Weights of a small class-conditioned image diffusion model.
Model: arch uvit, norm layernorm, width 128.
Training: muon at rate 0.013, 7800 steps, batches of 64.
Rows from block 2, named by matrix and row number. Rows with one number belong to one neuron. Each number is 128 + 32 x the weight over the matrix's rms, rounded and kept within 0 to 255. All counts start at 0. Numbers have three digits each.
# fc1: MLP up (model.blocks.2.mlp.fc1.weight, 512x128), inputs 0-127
# fc2: MLP down (model.blocks.2.mlp.fc2.weight, 128x512, transposed), outputs 0-127
fc1.398:121113128161077135164122179127163185156125141107165124111072123087080096121142127122136109135081125064126190167163146134144111150133149169100124135161127095153150157194145057087123119171126154122172069104098140133156139178096171136064128086100122184148091111180167146132164133058169121104109077093162173118126137139174170130104124133091048139102062075079147106096126149135189124113144
fc1.399:086126145191180133084133172165117142085144125161123165094170164097152097150143071140127089135142111100147139068087107138111089173093196149188175053085126127159170121148137132087157085099156099119137141194054117101075197076086068095118155157156074218142172058087099139181143108161126143110164142074108151142157135099123103107155139170129134095104185086111110182165202116150092144120147
fc1.400:120088173152130150201133095127137197127133195173128102066106146189143172094134107100103130158090088134131107152115184120103129123095139080176125152176146167129162066107106117087113179073131133081175142123092088115152089033160075127167130147087104156163151126119066150098139123049164149151135195100138137117102123130145137139069124163173129112111087144164143090065138093130168160111142
fc1.401:133133109120113236076120150122134087099131130156093193131160084098139108109138135111060126099108151175163086088140019114175137108097191099059139186154123104241102093068123097185154103145126150191054172171132171120094134081130119155149119094147071140127052127115129150134117037164173117166132146178107092105122164157208125160141130113170127092119152128175177162144190116091084111081145
fc1.402:167111156151119090128178149093150158089143117115152175076093166068174109140130169152090111164166147067158139187178111170172114133153141182127096120139137077156074156153096109159080142118124136101151101091083122083145102140133124102148137057097132162068162082082198150176101094133181135172139091115190073113145070099097087185153173101156153050112138074170110127161101096086181121159103
fc1.403:120159106146085114061139101130155082153157155237216119149128141197102079157162136118103138089133125072136090124114115166109124141191056165205176172139082181154197081091075072184121115121154123133160174156054038081128165160071172201176129150171139105155096116104097143093105156172105159117125109075133108148068102150171052090139141117086169116182078120038136150110055148103108155071163
fc1.404:068220152043156145100166120123033167129068107146170183116149118216128116177154113094076132174146090110114182113159134095208102091176081165127110173174118085143109145151085091099063123196142131138098060157106123160193092167122088174124047170131119069073167142136140095060101137170173095115153126078144132165113081078040131162117141127046109169095043158124127118109131142170179216068155
fc1.405:128124127126135125124134126127122125128128129134124130121139131135126122128122123132139132135132130122133134128129134132133132138134123129125128128128121133124128132121132122129125125133133122131126127122125134134134134130130126126118124127125127123129126124123123134137134131135128119133125135129129124122124131125134133134133128124120124132140133126122131121122133130122122124123121
fc1.406:111140166159243109178150067123152122110116108033077079167153121042047093121110131126142051076181170084123125152102138065187166111076160173140031162119174116166140161142142191152132177161077143122149187073114150191059036165110118122132145090126068133123124116124185143103071174058096068140136181089144179037148147099076084158166078192178195169068093211122164158100108132096146123179158
fc1.407:171101098098142144124121044119052120109053138137096141153115212180150092144091208111104141126106155193141113104148125151104175126160138109104167144090097112180079135108150104126084100168155132060109076135145147173104146136172072151129167172152067038171126115146198086087105160123117082132118187163109117180088098143078221128157132117142147156098084099074141110172149140190156098116152
fc1.408:171156084188177158196134141098075105115161110073075089130150132111084152112094171087161168179137160130207163110138123107179136090138137080150075195119182109097157095137113148125140096076184068136193073149149102128089110162124114089102125113165140144147188118212101104125152079086088140154146165177128163036169131136141085069146094121134109149095111130123147096065091129108182069158160
fc1.409:146050076240105179114128105165069199131171073128179149120185153136179088070170177149100176170152169135169040073124079093147080163080165117105098134162104144166127221075148174163151163085140113155152091153087102149100171127165078045099113083149162127126131100128172121132107133120119084172104170145112125142141095108163081092122107102129085133089146083161107111127084176150153160196097
fc1.410:152122151103163136088082173096150107145093122139108139172173149182130130070095089115089129119090138152113090054140079140160130165096093089096102132170124122165103096146097176190144091129172126153082129188110107152137145157147080157177158102178111153110149120135154119145158183176116048113068146175120137162133071104143150099153149114171187121127115058116123053071157160108084083104158
fc1.411:187119102128088144188152151130128104178145154112145145094127122084151134126064120107156124117160103144138133139148147138139122129109100125134144106107120158100142157114091166132083091146106146136195129078136084144156071124138111125118147175151143098114123137163117136139129129104150126104082149107170116089110113114127080119101154154159104073096156140092159107176149146146176133106073
fc1.412:166092131124124144120165136076120062149151162170126086108071088134155130131121066125119068111133101145189148151111105216143057114097084177172108153143144112231101030132131184166121123073091102111121054149126142149157163103187089172157130156080158161115100119141117144155175137153073129144116066108170111096068174127134158146123136138135122143094145137152137084137111122133144129143104
fc1.413:132132136135129134128128129123131128123121125123134134125135125138121123133124134130117120121128127135131119131126119120131129137133126132122127136130135123133136136126125126141124128122130119122126127125122124128117127133133122132128135132119123132121124130132128135125124134131130126122126129126132126125117128126125130131132128129133129127127125124132120131117124117125139125128124
fc1.414:125080170134135157129084163105124163105151095192164120121174149119130145158136154142179142068098147122074139174122114208129103087107081169121148137064093140145093102159134123096071103081126141119144150109112130164110041175068185168124147073134100133075112145067124139167130139059106093125144128084097154077185114097182097145150185075101188106092119130149119134141200166114158223121098
fc1.415:102069151079135138155147138167041132073084125142107163126195132140111125134144135142131108119171110119147110134107122099217106158099151133080075168125130174194160089197162146150118105164149133073060163097161147184072211160088159065131114142075153116132094159127156166155127134114094087115058182106151147140152063172064044077125111114109151137138109085097132182094154182114132149178153
fc1.416:198181128109204124138132053151059154090164162140179221178162147047145087151108125085115193159093114148156175044092177067118118148139149147102175083102125073117119201039103126128114019057180053176187107088154117151168077146155104156059107123134222138093087029132185166139078080118026096095149066129182040176118137222204104178136175092099143141143072089138124174120192126220161171069094
fc1.417:144111107156106131127108134100070109171109145139136123089110087144086113086112127189138137146116137048143096141197119128115139164076135119108190155106129188136176082057118170141127118152130111166192097153122179158183142177126162088170146132129091102185105192116115146099120184121153150127080163109113119121067133130147143138030180132156071095166092141096109125129141090102107141086068
fc1.418:089181182035109081091130168115087126110116167184116062103125157152151102186106123150078189096123084105188187141151053108190112111175068155136157163107059063167135214177103138114130082132168123157044060084147134075098146187089105187174106130181169159084109150135158147082108125154115067119130116136072089116112122129164139106119084175102088239060114110093223152118126111140157176138180
fc1.419:141116122098081116122188182113112086149123158169093209100153127088127108083169066138068081108133121109112073242099187180110156106172077127158152087130079057139079096142139146193148187027100117145166078169109102108130108115117081140078130109120167098122160160086079173085190170185144121140163135102148167141120163101104175101179151139152149150114172214065119170127159129102113117153100
fc1.420:155148125124109123137168043087132122131105127167112100198133089064162120130166154158164108084065054121098067151164145088107102077106087093136181082142149155184156121144219178141102206164185036146076079089106101109154147114191075144164101117107104131150170147160173125061129055134116088134178130186119132111137076137185176127184130137091127152159137168076168154081123152156129109174066
fc1.421:123064165138155106115093067124108157068082105084116196078224174141169050140093164107121134121189097136185215058142092091169135157070148170152145171126099104173143104129168096163061073078210067029128067137129095085058149156121066120101147123202113046255070126225143186156182090144155093129141206177088177194208149074048170203144057112114187163135148108087038178106201128185081127094167
fc1.422:115170152108142153124102122079136108100182149133096129103127075077143130138091103173091149127131177152124135164151180165122094162148144099108100131098166176166126112129145134130144143113128173112149109183117110141182089080123147119127133135130159119106115149118147127137148127122134125094169143117081125122155127120144134130086135148126100057081123123161131056131152150122078081127108
fc2.398:165164129101109131143144152159066111139119132151099146174235195125202186154123123124092139108133193194147106119133110157173170098114096106156159127064133140094116110025092181160128122102107130176105185088147138135101130136138110096190086155130166112145168179127142129148194103196112082177142131157127141118105097096115085143188080143154174051105204207149153158150109056102103170163197
fc2.399:117105129114165091093123091097134136171103121111168166104111080133123175091136147135083110171118167157112113118147121083153131103120109138111145154130139162125152175089184125144064200083154165086123091050153108117166072193146147142132100112152168087071080076138112148074152110141052108122112183141122134112092117153148189145116104108089152171159124162142132072128136098141137164140112
fc2.400:112191130106144133058113168183091078112127078090147156153172153046105079118134098125183146132140173094078156089097093128114118209134106161128131111079116099127120162113124116110147043157135098164096136171140134167113107155088160134081125133189139092180108156112156152171143094197113125063146116160130138179179134118162145109104136091120142171120088109093114155124130117099121106167067
fc2.401:167165115137074066154117111107095107145148162155164113173119132172128123079186077102172218112160102106124112148115206088126073103160087116231117103140129086027137101163141176112098151142154163068148159127078146170142066138124144232112145151120154063121106066088145102147090200083117171171051143091120193142148139161065129115095122073066156174137146101132138121127089099171183110147091
fc2.402:142171188091114192195114147110090128175133133163113096085100067136076149085151094096088144124085093127074079142079086098112071165105134090138119104115159180114139098155164168130206139169133129177127153139148174145091159103150128116109114213212129086223083152171019142092141255088013134099111131159133160082147119117152149040094078169086085181196125218102125165092138090129107168117163
fc2.403:132155074086079130162119186197132121139142017099111108117181112081158106098053113123107101162092129174119170158141124134137109050126122072012081084116161057165043118126172096113070063170147139167091113125162255083093177098141122120149187129123104137110163078202206153075204082133170165147115164196108179132133116237154206120131091053062136143206213100126080165138077147195183058153188
fc2.404:163111116156136161162136163143188172085119121100088106131192209127108178083086096140186144098093109090139099207170099100060105090110164172112114173105123135080217091189133114117179144154102190098136153058135140090065164158102140136131175134066162159226115177082255114122195151098098157115126108086095109150167204129113115158148083145166095084169119101139090120154097115122104055148138
fc2.405:118115135133119128129139125131120130136129134128110131126115117124131122128133136128129130125139129124144120123138117127125132137141132125123134136134131135134120121126123122128122132128127116126139128121126119118127130132125130133127140140137121137121131134131124118137116125132130131128140117122132131118134131114134123132140129128127139120119122139117139108134129136129132141123147
fc2.406:148140075128107122123164192095066093086106094123137121138119134085163068136120116105134120135073147219106171154189143140079081147092029144121179155125078103161096080121130063091055051174165168103109144114188136101192182136179160180106137162145122162134076089118067126176154076097091068143145062156114109158173094087134184145093103113086104051081112010148065179150089103168192234155047
fc2.407:101141202129099074118116129099185131136184116130087135109160123121152133133166165113089130176197096145111131201127114141191084106137110173149078083136161125096159182088115135130172160120128157157071135115126139110110129184133183090125086103073140148107137112098096126150166111148128151124117088098167144075201121146124086145099093087059106166096150131155140120120106095074097109109152
fc2.408:141108137095109140116111123126198141130145099126168096148124143090125123149147117137132060049115120125088038155057090151111091124145111177115078109163108155144079081165186098072084137114090196076101138126091119138138133136144107096123099110136085097101153112051069086143103127124166123116144121130089164132154139064118082153117189095075159111161141099112082127098099145106117191059095
fc2.409:098143164063138141141101177065161103097127128120072112090089134094128120206134108074143139120101082086110132144158131137127091119116096106144130154134113121148152029172069120135154115135084063116110132202184153099161094081108131152147140201131117129183196088086097163107131155129135139103175099103129155120123096147125150153095068115153150098100140150144120164057166046123123060113187
fc2.410:170092118119150136153150111155090092130126176064161156153137104083162123168124122132158189139120103131133137121138162060155085156168133168225145100123067165127121111133081144130145165135127147148092162081094121142152088156103131129095106154095179074169114076144192146149086058105077160128089118164140117127100114125102101132101101087084068083128124130097140168124099088148161134110056
fc2.411:089099156144145153090112106080118129128124121106107126139107148132122123119152133143096129142157156129107151138109090142130183115134153101113090122138125105167127109129158090126177151136151129124114102124134150160133129138135139134161145082143122162157120163095134188117136171179102129133126115115096150143145132136101141145115126114134108171161106130150131108102141095135122154142129
fc2.412:069234163164090144131107121160129179118179117099127157159164182143086112109186141119126187124149129114105054095157148098128141132163131135093153119052131112064125197129154100094093106230128138095151188088156182185093083182067189093066129122203144086139139201061136102128150138114194141146139174140094201170231117097136143093113104097177152111146124091102125154111139179116071114113125
fc2.413:119122139133117134133137133130118129136130133129110134123125112128123129132130130125133132132132134131135121131137118135124138141146126128124137126137121137134115109119121120126130132125125111129131121120121123119123125132122124123120138133139129131127129136128126118133119119129127130131141116125130131118143128117137126122139135125124131125121124139120138106143119143130120134123149
fc2.414:130207149061104102129136164174091156058127149080068187129118095120090126095108125161124109201187187123176143103105140083141180201123185067109135132134184083099192179169082151162216205170139060145187140164142074055076179081153105120149154153059193167255176139239168102116121092216086091136085040204134049187075104105112201097063067186128060182157182196051156165145042093061154015146156
fc2.415:119171117077090073071114142119150126188082149173141121074089138142145032154160114102109120129160166180118128110124108120118142140096150116146142101054073092136118217048102119160125096063148172137091107164152160099163085089166094163183098040129127136133119129138098167121063087145157157099164129154139150059086148158181132148114083127143132077065180078152126132131175145140077143137148
fc2.416:058098201150000085100141243066170105142078061065114093081138098217099153109113162166083141147122077148164105191147142197170173046081134138152105074105100234149084032210146078115145185214080170136044146114159156034090226133060072125143158116134064129107092196157093126084159108140244174153120178132050227064115137048115167105148106168101059132135182178104134098131093140057047079181135
fc2.417:104128134040167134122165118148182164128131091122138129103205165103129155119131110127141135101106135110056159120093121153143124119147175155143081075180182147141086104168115121139155106144113113114163097141104148132110100082126107127058181169130162139145060128131109132104157165145076169122123115174141132177153137133113179103148103129107132107091152102099103127111122164151166112106146
fc2.418:168192147141132169145105132175134134142166126047209088088184190144130240138115139144192094135064118107077090166105106171085132132084202081202135211186161187131153044191136056130113152112146166122140152141104137149140130078075148083177100113145193124183053154121110076194192159118093190134135094105191160084152157145064093112112170187186182063195040158106126138053145174129098072135123
fc2.419:124115155146130082128092063115157144113145119041149086097057084225122132099114121104194182191098115181124133072146059048112013103118154135146075187126134182117087101159147164106144095199129143081132187113099147054134128212139123142167152127154100188100036069116181105165047145034127127098095109155089115138161134133196124117090103124007126106166077065142131130105181170166163094167157
fc2.420:159189152172154179161109185186114111106160164049089173052098205193111110236106048097141111128151133111120154048180101205149177180129152161116057182099048092077086153086086084125139076139135194087126137108100196190100142127109207099089194161132157115082120108084103215135150132151173196130173117083153157183068156071151100102085135093175153118112155141149037102144112079072130110116224
fc2.421:093197158127025132161131169121087108148124165150123179096134146215089159092194153181014028176084119189045081139088098064168077094117117183100190124059151160052163218212193103124127122112133214160098081119137182166077139136145191173181091118112221126076128116120118115083055079108132153108090125186144164069170108226101156093066119152123107176047080136143146076174093110132196162113079
fc2.422:143120078154117081109152206171126151169126137118126123134144160163067127112104149102190092144113085147139142112124137129156165102120096092127159133117161100140061128125099111123090145116117118135115096120105154141146117122142132117083093119136128149153087125148130095141155132108112138112092148136169136136114151154153165113164201148141138150140117170073135156140120092159134123187164